From a checkpoint of a small audio captioner.
Model: 11.5M parameters, encoder norm rmsnorm, encoder layers 8, decoder layers 8, decoder norm layernorm.
Training: soap at rate 0.0026, 6000 steps.
Data: 78125 training examples, 4.9 epochs.
Rows from block 3 of the audio encoder of a small audio captioner, named by matrix and row number. Rows with one number within an expert belong to one neuron, the router's apart. Each number is 128 + 24 x the weight over its row's rms, rounded and kept within 0 to 255. All counts start at 0. Numbers have three digits each.
Before each expert's rows are labels from the 100 clips, of 14976, where the router gives the expert most weight on average: "responds to" is what is common among them. Only what is clearly more common there than usual is listed. The data: struck, bounced, scraped and rolled objects made by modal synthesis.
# router: router (encoder.blocks.3.mlp.router.weight, 4x192, trained with AdamW), inputs 0-95
# gate: expert gate (encoder.blocks.3.mlp.gate, 4x48x192), inputs 0-95
# up: expert up (encoder.blocks.3.mlp.up, 4x48x192), inputs 0-95
# down: expert down (encoder.blocks.3.mlp.down, 4x192x48, transposed), outputs 0-95

# expert 2
responds to: one hit; rubber-like damping
router.2:126130136104120139153154169153128106128124121136155159120130122118116122139149134086147203158124122114125109178111165132124125130105162126132136125151150123139088122140106148119116090098106098134147164116153178155149100135148143118164174145126103125144112125144109105119149150121119093136
gate.5:162173108173129136162118158126132107151159152149101168147176136159114147135119135079128116091116160161103096125131143138156094110109155160140151116128091116121123161097145128157083103131151141098170135176116099142114143148101137132165145071133101135130150131139126090154145111122098123109
up.5:095091153150143125088151130113107149100133130176129176137126115076138159106082157144116102135106087134159144094168145110123128189157158111093125101123120111145143177161149145103149138115121137184113128104132145086124139117159124116115101191147157102135137146136117152079124112148152166153
down.5:130102126137131135095140108099149077136166172106118137133132110110125095120088114146092163074113118115107117145146092159121137066137099172094139104174129155111164112145140116134102144154172131143164120106078109163104098160156113098122156120125153154127148124099102165144119134107110151139
gate.6:130113165141164104161077105096162129133160143145126108152116092134115138121123100121135081096156133170128167084141111121128146142148129161125126097137153099120172141078157134106086121126105124103151142125119107135128106174087152172119147138167112127148115139148129107135151126172141123107
up.6:123110128076120138162062132120155116117161128148121146148147112125130128105132091120132096133154114128149141115133109075140175164145136123120106106133130091104162124110153159143115106144124103118117133092144118117113122106099138132118132181113117122095152152189136105120146183170163106122
down.6:112129109178122123094111114118106103111117158148095111097146121177155071135082160169069144112164096115144165087162102152123128100145109129129144135112098144135088139150141128149125151130125097131157104101079093124108128166130155098118172099123126100127122147091127150098103128112099148130
gate.7:123123099092120125177144135090148086115126100105154136195122136160111140147099121086150114131095107131094110091164123114129121142131152157110094075092168151128146162116106163182080147105121136154135138087117133109098116134075107139092143141107133124121141103125119148102109171126077124122
up.7:110130105102109132167147125088145087126129102131161136185121131167128145165118118096150114137090101125110122100175104113149140149154163154132106085102156155129150164123116156168069154110120136143152142075124137124092125125080108140104155154116150125117147111132124163119123167114072132126
down.7:122157157113143146122097141131103141144154151104084119091160102097122146111127143143100155116154160094155120147130140136149153119117111103144143153127128128159080115145175132175108145141107133106130136129063110133140078126106130141113126100143091162154113150112126092094113156156149088125
gate.8:083107090120149136099171095169163170137126153123128099106123148173150110102130156110147127095144076149093114134144059152101149141125142153126132122133102171114150138141153122137145138095129139090168118117128100110137113192140104144156081118115138124119127152112125093102145171135136090127
up.8:112126100088139115104169109137150127141140152103122112101101123067135121092122127148174159066108109145083111120107093165104159140151121162155144118130111143107125136130146098128131131103137153100153138101122128117106143153148098155159100157099117159115123132051159098117118144148122113106
down.8:147094120174155152143126152073115121126095105170131168134156133126124120167095116128071138182138124152123127137146150104119136141178099131102143093130152095142080110165081164115084130103135120152124139144105136124114111111099081141110123102154073161118131095159160122109120124118139105127
gate.9:108160104157103144166130097144132122104150119117133119109131112134123098112149143144138144120135104154151117143102107120161089103101124131130123170155153142140111092123054124125158125106111120146136162098082148143144143150134171113132122092138136124149125057113117099151173092096135127121
up.9:117166103162108149154142101143130124125157111118152113115157118123132104115155144150147150123143119159144115148105115135163085094098138122131128156165152152135124093135072119132150139126122120143151176101086153146137146140138167117131134097150143147142124062110119099153168099101139119133
down.9:121107112130108101142132168136112143143082128110114122113102135128076101137134127116142136154143131140132150164104171125134108127150149121127152129163084132111096130101124125100105140112121106126091148098150125109110108151158112132131151158151167140122097126180145120116101139102098100166
gate.10:145120117120137151140125176142116122140149084081148158131151124133135131146123116143139112095140118128107098080173128134158102122114132165141116149137120114121175146163175119156172118109111092122160160126116145152127159129108162173167145137118136150174172145084133163110094149134160145125
up.10:160135126139141153119102152152155116137133084078145152115148118138142141134118104143127138101144121154121101094179124148148109127114157154157112138139112118119164141166162121160165125101112089142139161115129131142142142134118164175166134131148135147178189166095129152096102156125138139145
down.10:073125116121107136119119121136109111112071160139152066118135155184127137167165164170136146144093131109139148121110120147083114116117137143137157133108124154162119087092069121065132130172120156141127113109126182127125073149133108107081115156101110135128123139136162152074148124100118102145
gate.11:090114138116120142119115111122094094158120152108146151109133153133147146129129072142096090148137110153159116158132144117119070145121144114125129128087110201116130093142093167129102134144104120156089157126129143124152133143119116132139155090133072126145111107162163145100132122186150183148
up.11:158131136158122117115146148139160163095141094134115113142121120130134117124134160111155163121147154105114125107126122136116181118138120132142143127153118067126135148132165082130143118111167141090167093157125120124090114106127136127119099162132171145114130144098099112152140153083122069103
down.11:082146088088140110125130139119117096116107132167144145139128146123126136115101113180095106123114124164129124088129097150102125116122117163121089147113104123136154136155106145174114158156096095180109088141113178146089116132102122107149131082108117113113100103102110117098100074131140140101
gate.12:137117159140101102156123118134132134148091114120153142143173183158124099147129124144130134109123128114134144128120151147136156145146096167139095134166091136138130123115156148141138117092090126167143154151117109109116094097153129121130154129118150147177129151117086110165102118128136104104
up.12:185123193126112130127132142118106124134112141110141186143162120097138106151113122188127161108102150131149163117121112140149160147167105120147110147132093143132144100123117118157145112088081134184134135117095146106109101119188107131139157148132151108192103137095157115148141123099131113133
down.12:068127084145127115136133131128123124133158137155138135114106133089097143118152109135153138120089114129149096127143109142097088135129123165132124127122112052094132167108122116105123143162105109100110091122139107128091132065128131156081162119158105139152135120170079135159156144128102145113
gate.13:129085113146139123122121157111070120095150109120091105107146116177144131161112112108141127111135152116126121129130118092131167120151120114139112090104088101198101116095126141167129117139131141146130097130098138119175130168122111090101106114064153149153114119107152104153162164136119137126
up.13:119143157115119105118141123116129120192108116134127120140114122108108099128127125128120147168167116088135116108103113150119084134115135131086142157149098107109172105161128130073120142136141098109131159154116114121148116126129134177152145134181145125129130096145151140132124129110123125137
down.13:113106135161142140073112084112119142139151166130149159121149122135129120115131158186125154112148124108151095123135160054103146144138085100146123082146096130122143136161145122118135136135150136105136143134133110113120114157146099126125150110091157094109157167128153145142139097142112096146
gate.14:139121121142123102161130124118132123114100178132137144158152130141170138156126113144077111126139118108135136048086123087100096131094132134130136131116143155089147102140110140161106155103184098142133150117113148112101087142097142147141091133117083120083136154129139123118131138125107161103
up.14:118129085142113147116111129135196121117104240158129129146110165135145166108141124129078136130153154134147074113075121069113123138094156067142134126124143142074158123127125140183081158129161140144093110122125098103106122162133117143110123144097110080108137139132126110107153147153118165109
down.14:173151110142111099103123122096103115096165154140102114117164122160143086147081114174109144123124106106104168105162113156112132101130082162131112114115142126119129137113128111152137145163128112117134116081078118137083128193117132100118151115109114108100146129104140170094090115130082158110

# expert 0
responds to: thin (high-pass); white noise; shape: clamped rod
router.0:108173179132124138187144136143124142104172141157144162137171153122153175103145148105148132166124135144160139119157172132148152147154129167151148126092161148157106137157127132132153151147138133168124175155126130124131125127167124125112183167119132153149161079130168145127142123152120125161
gate.5:126133157132170156139106141086114129137115099167139077110116126147107126145112090133122153112150103136126094134184108112113109149130124118078152175138070134118118161145080143123117127087177144120130111123140182126089088136113115132140132139099109142136078120173111144150129146102140112152
up.5:129136108094113089178136122119130143146138143096127199101102118141159121135161156158124115150107122161098169116089091134122133142143148094163152124087125147171157102176126089138147159138078090136126167103147104134148100124155092136158106135155140144155150142109126106120162098132140125100
down.5:121123113122135155158134152125084159112133126144158120157109133130112099145134153149131120142119143115124107116167140133086144160141172150097136161110130121118118131119125139130134148137084121146122148184129166116125126120150130145090145103096168130128116131121141112121109151147140182121
gate.6:092132153122145119101134165107105109122132122164134101139142139109127102181188068140108120122137085152142149143096163135086126131112102151150079109123165132152127115187088122128151103116101151129147129138113155124091127136113151140107138141162106177107100110080126070113119098152121164075
up.6:124118187140097138141139164128136098129135148151133161128128143108143136201117138147102114119128122099197133147084094142135095127107141161171105098124121163172121118126113091137131123121111144147129137158107123134131131125109118144092139095124102167149099114059122123109102157144145144147
down.6:130137070092169138163144141138149132110143096132160120115112123144133142117135105117124160079124134145074133116161096216140149143156105132096130151151126114121130152136113175138149148105121134141096074071102118095093158126159143132113115130127124132122121107129167131158101133131151134113
gate.7:138132160117158157125108135108122134131127163143140121103147161096124158116122114129105149128110119155143092135152125116146110155140112121166125138102089128068097161143142156113099109084115116097150125098118166092126125141116110151163140124160129069169164153125122145120113176142170164168
up.7:106145127138114155152107126178132108065144132149106109166119113183141124112098138113155129131131076139131170124126166117109156179150111132129112133112131122142134162118142167112141135139169102165084130122118148141109158120108177115109121153083140144126101096148146102152104099172106136116
down.7:154152144179138116123093161107156120132133144149137130117168138142109112127138097091114164182110111130101133127116101123142126157157109111146173115138109137118083122115148119087171151140103142116160078139149139133131118127149074144124148142134159130074104127138135152101121114122115126162
gate.8:161155133122103141105091093122144145143116135121127104143157152134111140101127140162162119117091130129109105168114085190125160128140111099122151188117122121119137148158113127075107107120096111116122125167109137117137181131114158115157126129146127088131100128130168119151103163146152099141
up.8:122073098149140125166170160116106103126089129132128152139116136114140131159123138082103105147144089109135141109114157077098106142132158137156119103152131094129146111091120159131160144133143106148154113091143117123121107106113086140095113104132103137175173132119131123082162157103126140160
down.8:138127115097159153122120099113081153094142137109147106132136149130160111083102129116138146081122114158112105093135133174113141176129161143107154175111149156133156150146146130111091127108121129167090130139123174160164157119166129127145109082146150105083093128114112129130151121150118169161
gate.9:110095139161105110108094143153114102137144118128110133061101105132119084178142125127121131146070117144123097092114136102109085141112126171153110137137179131100145118092143147131114119080155148134156136135132171110113146162136126112141131142062118103164170129141173147102136148154118186131
up.9:122112124170111114099118123156134084112139116123107129048097109135125104150153134122117138123093128148119100100115130100094099113135132148133109109145179129074112096122120122127107085072152137146147139144143174118115142170129139108138119136083106116152159139127157127102134135150105163139
down.9:132128107115148179158128111107121141170106130083125153137128096109126159170099142128136121090169136143104089124135127176145141134148117122088136153098140152122101114145123112113132103153078091112075134139096098136119118084142126139171149124124142118102145116126078148140147123119149083153
gate.10:141152105136159119147090077094136135113138127136126158163133115068084137193116128139115117132082107132172141140153095099123119093111143120104143157148104199169125175098125146163152103160118159134127130133147143144117149132113127147113092096137172145131154135164131102125092153124129146137
up.10:108123122135126151114111123154094142180119116092093118098139123096128152154075181134072134118124096115118136137109166161119127145090105126126155124132109086154157136103105151120146131154102101142115144142135139119133162101133113105124101088109170122150124112152131104146118114146161092130
down.10:151138113128142136175153163142119152098115135141151111138106166127112143120140137127118139143111129120110176112137146146110130185146155163157156144129125127133099121136139108143124164126091148167127150162127145153153126144190120139092122131138156137141113140106187116131130124108114173147
gate.11:145118125195142086153130127113121107114177152111120099126160131143167101129121121139143134122146106086163119149111158112106106105086146171132077124103117141118130093121119146115118132130144149154095133154117128202090170137106111147147118116137123102135096099122141135090144098131124070132
up.11:090167164124155154095118154120148123123126171163143099092114101122170147116137108133095145128146117109174144168086114089124096136108121127115142137151098105120104121123138164165085112127109149106131104110158129119174159131169128146142129152129136169150143135152105151112147129099090111119
down.11:121136086159161113136119103106092124104159104134121084142136127096122159115075155119108167125109162143082126137134107131129136167115157130138109110092116128142110115112129117047124162092113146140135126118132145144120174085109087118124137138117119105087072102164127064134109127132095130128
gate.12:126168114151121136119114151128123119145136178121114109155126158092128166135127110105120135138139087134164123123119198115114131121090136152092176156133151146108145183059137154093149117148119141137151107074116109152137146103114152140136112104126144168132112097140098138123106136162140146140
up.12:133180141092058134135133125138114120159130144094091094148091144117151180121111101120105138120137097118177111145111182118122089116102147181106139158143133162108136177097161146073142131125131135104129109085082077140108131110138160129114114116123143165130089109148100126095155127163116151134
down.12:127101099139150156136143126132148091135172126124172148093148167117144133128147116125111148097097091122103118123078099143119126133158127120170184096121138118167110094119080080170108150116119088137109123132126168105190148159135125111092142106122115141155152161158116128135126144105131116106
gate.13:133117130102116095103117144135120151106141100137138109151184096116159106126138090117112107138119110153129144175112123112140077114085127108093163198130102115169112130088148100111119150150131172170108094135143192137153098136160148132160146121093148118177154140115142171162154132102106125081
up.13:134111123108082060108109141128146130110142105108154096159148126135150099118107103134130134114123078121119144149122121118151079110082152126095157168113132100162094118085166082099112147163105146156108098137128174123127104143163161132120176117117157135146144105115121134128173145132083105072
down.13:141149141121129193133147126148093099117127145119152142111144141121161099134111128085138159126124133158058155133111132189110151159144134133114079076090141137104158147143122102147141122080152110127139126120097118141136119121107127136129101099143088099099161150145128100139131082061134133156
gate.14:170153116114136163160088088125099149177159156140119116139141135123115164125144195141130121139154104139171178078099146144119110117116110120122161145099111135099152137110101146152128122124100114127113145120119095161142126173132121180142134154132136150115124119123163160100159125099137128139
up.14:179159143100168147144103082118123137168136159128134091095132155093166146141122158117090136145113101123125157096112142156095097106121128131102147121148126159098147137134093160110158131135076091129115126152134151132107135163133118186155130121109119157123118133159092137113194131114119169114
down.14:106082107123078078089120110132114133117095103128073102148129106125111123115081097120094108112124111126123120106086088103128144151157133142149128166112156106135109116125176096130110109117116129111164184092126138100123119111127106102133118086134130109169154129133171144148113154091075118149

# expert 3
responds to: steel-like damping; mains hum
router.3:108129098135103130105113097147122084095139145085116138099145163119155158116107170145147086138143142126146148125156114172096178129157131141141110118072159166117154172154143119164183149103142137100111153119114151139100131156161133150146089140097140147115159118139152145103126130143106153104
gate.5:151097133109109120124140126114099141172128101145070091110133154130149177167149094102108150133116143151109147118106128149092142080113118154135160080159139142124170148084124118132131093078151113150086141110079141177124130148132111156146140089179150152149084131153113180164132108147143133136
up.5:144109122116115110097111143113098147139129118116069096119153145103141188148157123074150158138132130143115139125112116141157168089107110148120150099143162127126151129079126103128133109122132134143124181093101084148099130141128121156156125098196131125140096131163113154149151095143153117104
down.5:116149064166136101119152103119125118116142119138144131118135131130116108144105142146094097114116150115111133126131140114096138173164149097151118111141161104107103109142087126132111088187099112130107106104152155088123092127125115072106155125029131122159177141112170142100147119120084108145
gate.6:171152135146126121104132144133093066092154120121107115102094145116100136137114128134105089118114100115148109127162102092090120141145121126146122119112148112152212180131158164135120132137136126116084130155107148127093146127097143133088111127123077114119132116122137118116144086113161122111
up.6:159145119129126146104126145115137080107155106120136108107092152103096140133120117113114102114132104117161116141136117089124120150153104110131132099120136112130193197138133129116147115157145126135100159151095151101100132122112146120096135118135117129134097120115149094118158154105141145101
down.6:092145159147161127149128106138152122134100118157116151153174147134148171126130123091150110169129119137073134117133178140135123092116163088145112128099131177135111117161121098149111146121112123135120129112149127135110119116144117142154110128128148160140144118119130132162149086175139126165
gate.7:157126073137160142136129119106106124107115122128077106109127148179121097145139082113098168128113165130111125095095088121117142103130112114090167121135150113136110116125117133138118095149108153141113128112139091092131148085104107127097081154152148115072118127183099109150058109089157075134
up.7:121136122140081101109126148170143122145136112130099144134093088074171158103101130149168090110134116103152118122141119161128074141137157140161134163104126168106145152139102122105148150085138090134119118091081167127172091126120184171170175104153124128163132124112131128128146140138128122093
down.7:129119124128109117107110162138090127132087112138135136159161151111111115122079123126139176130162121126105086158134125116176157135103095156096143153153145102144131150108164087159134135105127132135164169111139146139133141201134059138084124132130144114069096127123116136121103145149101091149
gate.8:116116092115144139089146127141109096132158152152135144125130150074116154125176140145122118146149119120077166133124134090112126115118112117160167120147085156151187122116173103121134117191144100110152134135123141127111119114127158128120130150115104129139121099126126102116144165119147139116
up.8:110183153117096090209121105105120173162139090110146133114138125164151088133083097142136136137122135094121113131159108206131141143119140146151103149113096108128107142149112124140130156126145116177098113136170142106146117100138122153136135093092132161131112121094094194103146114148110125127
down.8:127108128159130149058172136128115145144107155107111173123082147103112145109155139104110166122125138100125162142090136097184140147128074128135151113156131143126124087124147131129107096139135127104121122150103119127105125117100135127128137126157108087137118186083148075105107125157132118134
gate.9:115111101123154079156195128121120112070129119103150170122117159143126130126126133111142110183119111132127119114151138113118142127156138128117147125161120142149137147118188123148146102152112090068175157161175127137122137199098156104114112112109082151164154087103139163097130148090097142142
up.9:136133137133101167102067145142140143185103162149094091132155092119143136106127107137109134073126135122157163143120125150141110136111101124140107122103130146133106113132092147116118159097140180171088097108084131116138111082152090146164157136132155095090112181161089097156122092165153086106
down.9:154151116084159115112105161121112086085093130115144160119096149106149120170128162126113144154113128121078102122141155120125147099096134149113143154136105108128140160126150115077132115090108140126126139115134165119126173126087121104110089107118116136164118147106161106108112134115127116156
gate.10:105083141108162145107136128148158150132124106165156121127111125152091125125121105141110131164106135143151111102107144166125134131091110113140136148126125095150142138130153093128061118106134125137106133122161164115117159135025141105144134130152148116197140140139121094122085140095139125115
up.10:122076154124144175140155118125135130130184105129155140133129119132152096119122139105153133151113111113147117124103151099120099113134108139112128113112109098140122095191166099133108165146150123115096151160150188156162099102075133124105127108127167082170114160149071141108109158100105124127
down.10:188161133139102119097138194162105153123112134103127130137112113105150136108142137132143141094132121142124112161149108164162140132143134142146118135142145144141106137081094114160136058101109136141134125129095116108064139120155079110146147130111141126132147121123168107116136144141101147153
gate.11:133112164144157136098114133089146102115097113141134146167131109180123147116126129094171106138127089119147146129149134102133171151123119103146109074099140135123164124125144136146161138130142104137111157155118201131108121113166124118186118129136116106124136196124131125149082159124110129119
up.11:112147128118091144159159122128111162148160143124177157127126185069125142157084089150109132172117171143171140150088136154157110153121175145117154127190109113140117117133128124123123149116132125115133138083132092135137146145137131103128146111151113157153127135118138108115143147119106126143
down.11:147111132195138144086117155113141146156140109181101131154117108166139111155169139163154145140120082132118141115095120097145159140142078107144136155120117103136097126143126087116146090154142114167121112154146130108120102099121162131114116115167107149119145095098108104143131118135129162112
gate.12:160082138182144113162143102140139116185119143120079133128110108131147121164110147133162141137109112124143091104098105128119085146138173123123169103100100136150124144115177093161141126113126132088140126132118133126172132101121133118142108134126124103105128144110127122165126104128130130146
up.12:154106142156135141141154132132136102170116142124071136129097106111129114163123156145180133124117109119156113100100094105128095148120161114120167085118120141144130127132179116148145125104136091098147147142142117145168139117136103121141088132122130071111136134124114119152130100131130144138
down.12:127155124139150106175164151104120134120152135118130123102096148130079129132141114128128091088150164208124152149128098142145118111191100144154120109093128134074141129109128114110178123114099118169128118117089117128141168103158102130108155147104140148111111121146124117112105105093109145141
gate.13:111150136158125118109106107146106145138133147148109103187093119153113152127126128132147150133114117108142125094143112116141158124088141157150114078131146142141164189103167169119103123115091192125154131155110123123080108114152079109131138159118093137126131166107157144150095139117126112128
up.13:123141137129141117120126109121102133138116131156142104209134097165121120124137105135121129139116108149164134085150118131155136104109127141123127093132146152117159170115161173139127111109111167117133160168144131101092107106123076129131130144132096166148157166093153171161110107125127102109
down.13:138131129119092135121105131119117128131149154074074172147076122128090140115120108113138163120140131123115160165142154143114096144109138121105101134086115114111123134090134078119184085085105121138098114131126136148106126117168087133137157155129152140120072054110169118108145151105159146163
gate.14:095096170151137132088125100132106129093117157135126107130172132140109129092131132161143086116124120144159141173157122119150115166125133118077138156099128150140150137116105113075115125165092117141144117178137125169137166145185102148116151162129083108131130078110132097117130099153135141129
up.14:149117138120161113119136114159133133122165106133180114142085147128124184145124139088129168124132140129080124070089085127108126082200134108104122098116141112103148163143144191140111142132118166124091164106109094091152121094083115111146124090108135140110167140127115097134137092128134095167
down.14:144110169113081113115130126126133128136120153122092130132182154118133121138117107124132080134142162139206099163171168136148113196123125140139161174122113119140122125135135096158136127140171116122150108156135141185147099169152148168140113142135121125162124128144100182124134162174137144087

# expert 1
responds to: one hit; pink noise
router.1:128139123097141138120134085127188162148098100106125111118104156188129088115110163180150076112132162112144162103121105125142138114160124133135137097158128118088113097125121121124075132170096145109119090143131064096115167109127121153111096123154099123110116186148117162173141143114147146146
gate.5:134118113141138104115155140136170156140128105096114169134118096178100087121111129159106112081134143124103110107106129127141139120119128109126131111136098126127126109136117133148077110134121177138107077101151097114099111132076137096135110097101112098117118127083087130113156139124151141144
up.5:195125135108166127146150120137137131128150156144122090147084133110108125145179138142158117144119130100107149093153173102142109119105111148143151146148147139135132092126169136086148149189128133151154170158118101130143114144146119139105160140146127096156128158195103115082106110146118125130
down.5:084100094179111139129102082145128150115112082120148141114108094157154135147104123152147130065086111110103121099084144133101086136105136127143127106085156101148118141161168135131146123160144133127093144147145165106136149144121129123153129146162107151115088147115156151145082117131121143129
gate.6:136100109143165149154084138148096158131134140175113134112179137136145157107115123120108092176131145107138081153156151130124126110111116135128159128173122109131157126125131117113138133103175154159127161124169157137117095182097044155136106101121159112119147147088150136131134132136155126151
up.6:097139165113152137117140139119140122150130154132117164146125097188134143135116139109176151085108147135165161084136132147104148191160105144147122138082179110123114139152155152146146153132142140134111103122113102164119142118150161122120092147154133143111134121162104121145135153138140148124
down.6:141109138126164147098121112120123175141100141198089105084158151130129130127147127147135078137112110154128125129108144128142140124083101152133139109155142146124113141127131142084173116146136085106107135143172116164132132141157109136166075142116075144141134130122153135137124146079134092173
gate.7:154078114123162115148123144103139121147110118157140170141160139106156091100138144160105112166144116120104107120116133080144135154142115157119185109182117121142134106125133123154125139161111113095139121110049104156080140132130118117079140122168144107147132103135141154141110085127084142127
up.7:109134144178154129151153148144123100095162151157091133115137147143151101076089134093101127116118202152106141142132135156137140122096138141132104124164167153082165142082088122134160136118138112153120115128127143143124096141115105186130153141079097105131139115162145108099094156131164157116
down.7:139082076100096085163135113111132103171138144100091132156150140114123136134121120182109129120185114094146146145114125134107118128159165089116138123134122118133118105147157119120166127098111152157094113143093134133113145091133150113117154166113162121143088107166145148116139061120100097136
gate.8:121157137118142114112122137127087110108134153145094137098101083107135135131154096118111142133099097132120131140140088135099143098142116108142155118098106153126153140129115126130133128143110150148123165127151157136178158152090149098135139135128101094111123149125127120126120152150116081085
up.8:149096125124119146103149106133155180162135098119160105167153153130109119094113162114130114115155139161138117114094159130163126156097156156119085126170150119140104108137149125164149122122144109090128112130103099122075113095123088125121106131135145161129157115132095124137152103111132174190
down.8:113120133142122163131154153148133132101131129155148154090131131143129110149172119120151142136138112111100101131112118133156134118108098141101130111127119121072175155146160147127084163164136123100110098132176141119135131080139127099136102180142158166132130132110139128114106139148164106140
gate.9:190097122116122139140099145118148104129129156139122092163077086104129145129159120138141136116147136079076098117159128119117137117114129151159124189115109144126177173147152092136194148156132147130146094152133160131130111123145169123144107130139133109148118167132108141091164167156113135126
up.9:096106107147110141149109129138120145105165110113107168097154092128165149149113170116124122167119118095154139133161115112141161134130110131118083102144142143102149120109158099087109081174122130128102153143148067145115185131142156094107128124158144108113096175140149149123131104077128090156
down.9:146137131147178122091106118090107094144060136149176154166156109111067171114157099129143142134139101121113137117149127122103117123155127118118122129111180101114166106107144139133105088159159175144131196119146135096137089130123135108126097078091109123138147151121102125142125150144153128120
gate.10:151097072117133148103116146099153122151141134148094127116159164126119124125130068119110098121179142114127117155151143131160105159130097140141098132096108120169139155143100145137163123093156151164179124088129107159093123113108150113120054135138125146142158176138129132130082115118124140158
up.10:090105195162110138081161116086135126128148115110142141129151108167130119094124140101115102177115126104108139157100178118117122157154099150144160132115094103126116118102121131089166131108124128098177102128138133098107165150093145158094089130118152136097114136139116131097136115127130106122
down.10:125083099121110158116110114142138137157138127144112131111129136177101078159160110127103175122095127142117131132085129124121155114101124083127109100117127109098114137130140134112144126146123122130084085112131135153140152105137135125113118144162142162129124122160152130101175115112153114150
gate.11:121122189113098109095163082109104130148164103140119104167133098127134138090140148142145127085111100116139152112108089146108103153112081125101144091171106145118135150149111126123140138142178140083100131145093149114115127105128118090133121122085123104119104138097159068129104139089160171131
up.11:138115114138152147118080097079100148117144155147108125111115170119129116193110114067110109217128129106087158127096149126181163123147144097144099099137132149100132115111101134142098159091138076153126120113131134083095122160110108131144109136149103144112092151141135153116116113127111094141
down.11:149156142119074138127112121164133125132146140104145143124120113142126154136099108129170089131093122082167120104170155124076094163142120140116122133171086114162150122154088139138077107151145109080125124144172145118161131116087136098145172139150154143151158144120134086157120136131110119149
gate.12:130164105116136093169115126128083095112105133121116055139133067124136115165085162080123130155164172148166122082158121129142142127116123131138124141155139120137147116151144123151139107145126136114128138150139145122147077080161144122144157115162197135165148118100116082155132113134138126149
up.12:124164122102158109174110124130090132141108118114134057157124099109124119173089144100132136140147162133172108072139129107147144114117123115164127140148118114139146122146136124148138103119126123113114146148147123121159074088138146101144162115148180124176157114103109100141142130110140117156
down.12:099105107112122163101099158146164100095129125134117138076128116157149129156169082136124116113096151081122127129130144127086122167128130155143154125113138091130126116101126123119099153141133164141107138146179147100143124145135117128150094141138149127128127101127124148111100109120148094130
gate.13:156128188173100114150114167119110125139178124144118120117138101099093165145103104095151143141168122124128132085156145108143111114132084116132118154129094124116152094107159108107128104152179114094148130155112142156139151136120126121132056148129115126125149140090103106129140130123120121110
up.13:112090151111088101122119138110132134130158128138129164112095137121150091096125138117112111121133090125104147130102132165124132185135065116111116159142118078198148153094128093193117128144176075139098146120148146130138120145116154163122094144137110110106110165137133152121126157138095140129
down.13:120075106121122162116127155141141141125122110123149112116108150153105112163170114099092132119087147132138115152104127131144122118098106132121134107104135147083148142110117131125128133115125087153102076109151138165126133091112147132121145154171160153129123127112149145103129120119158087130
gate.14:137147128099139176098163104078136137147113137109109127136132126127109134116149126131122133117111156154127144125146128121131120146149121132110075116160120123099174105178121151142143116094122082081154146077135137135111115153142115091111100140129154134137128141120111139148110152139135108103
up.14:107152134106141161068142121086142143126117158118145152150105147130099146108134117172096113119131130180119147155134156142110111181124125125141103146125122103139170122141102149151184110136118087125135152073128148111125111137173141104131109159132169138136144151116091131120126140144136132113
down.14:110094133115095115115154102176113095136149089118124119102139160136137089151119123138137160126138107072122159123088147150131154107124128090114133125097107197126088148130164079108146132099119146135136153151147151146153147132150114099140126145139121141123119153138151121162166110120093122133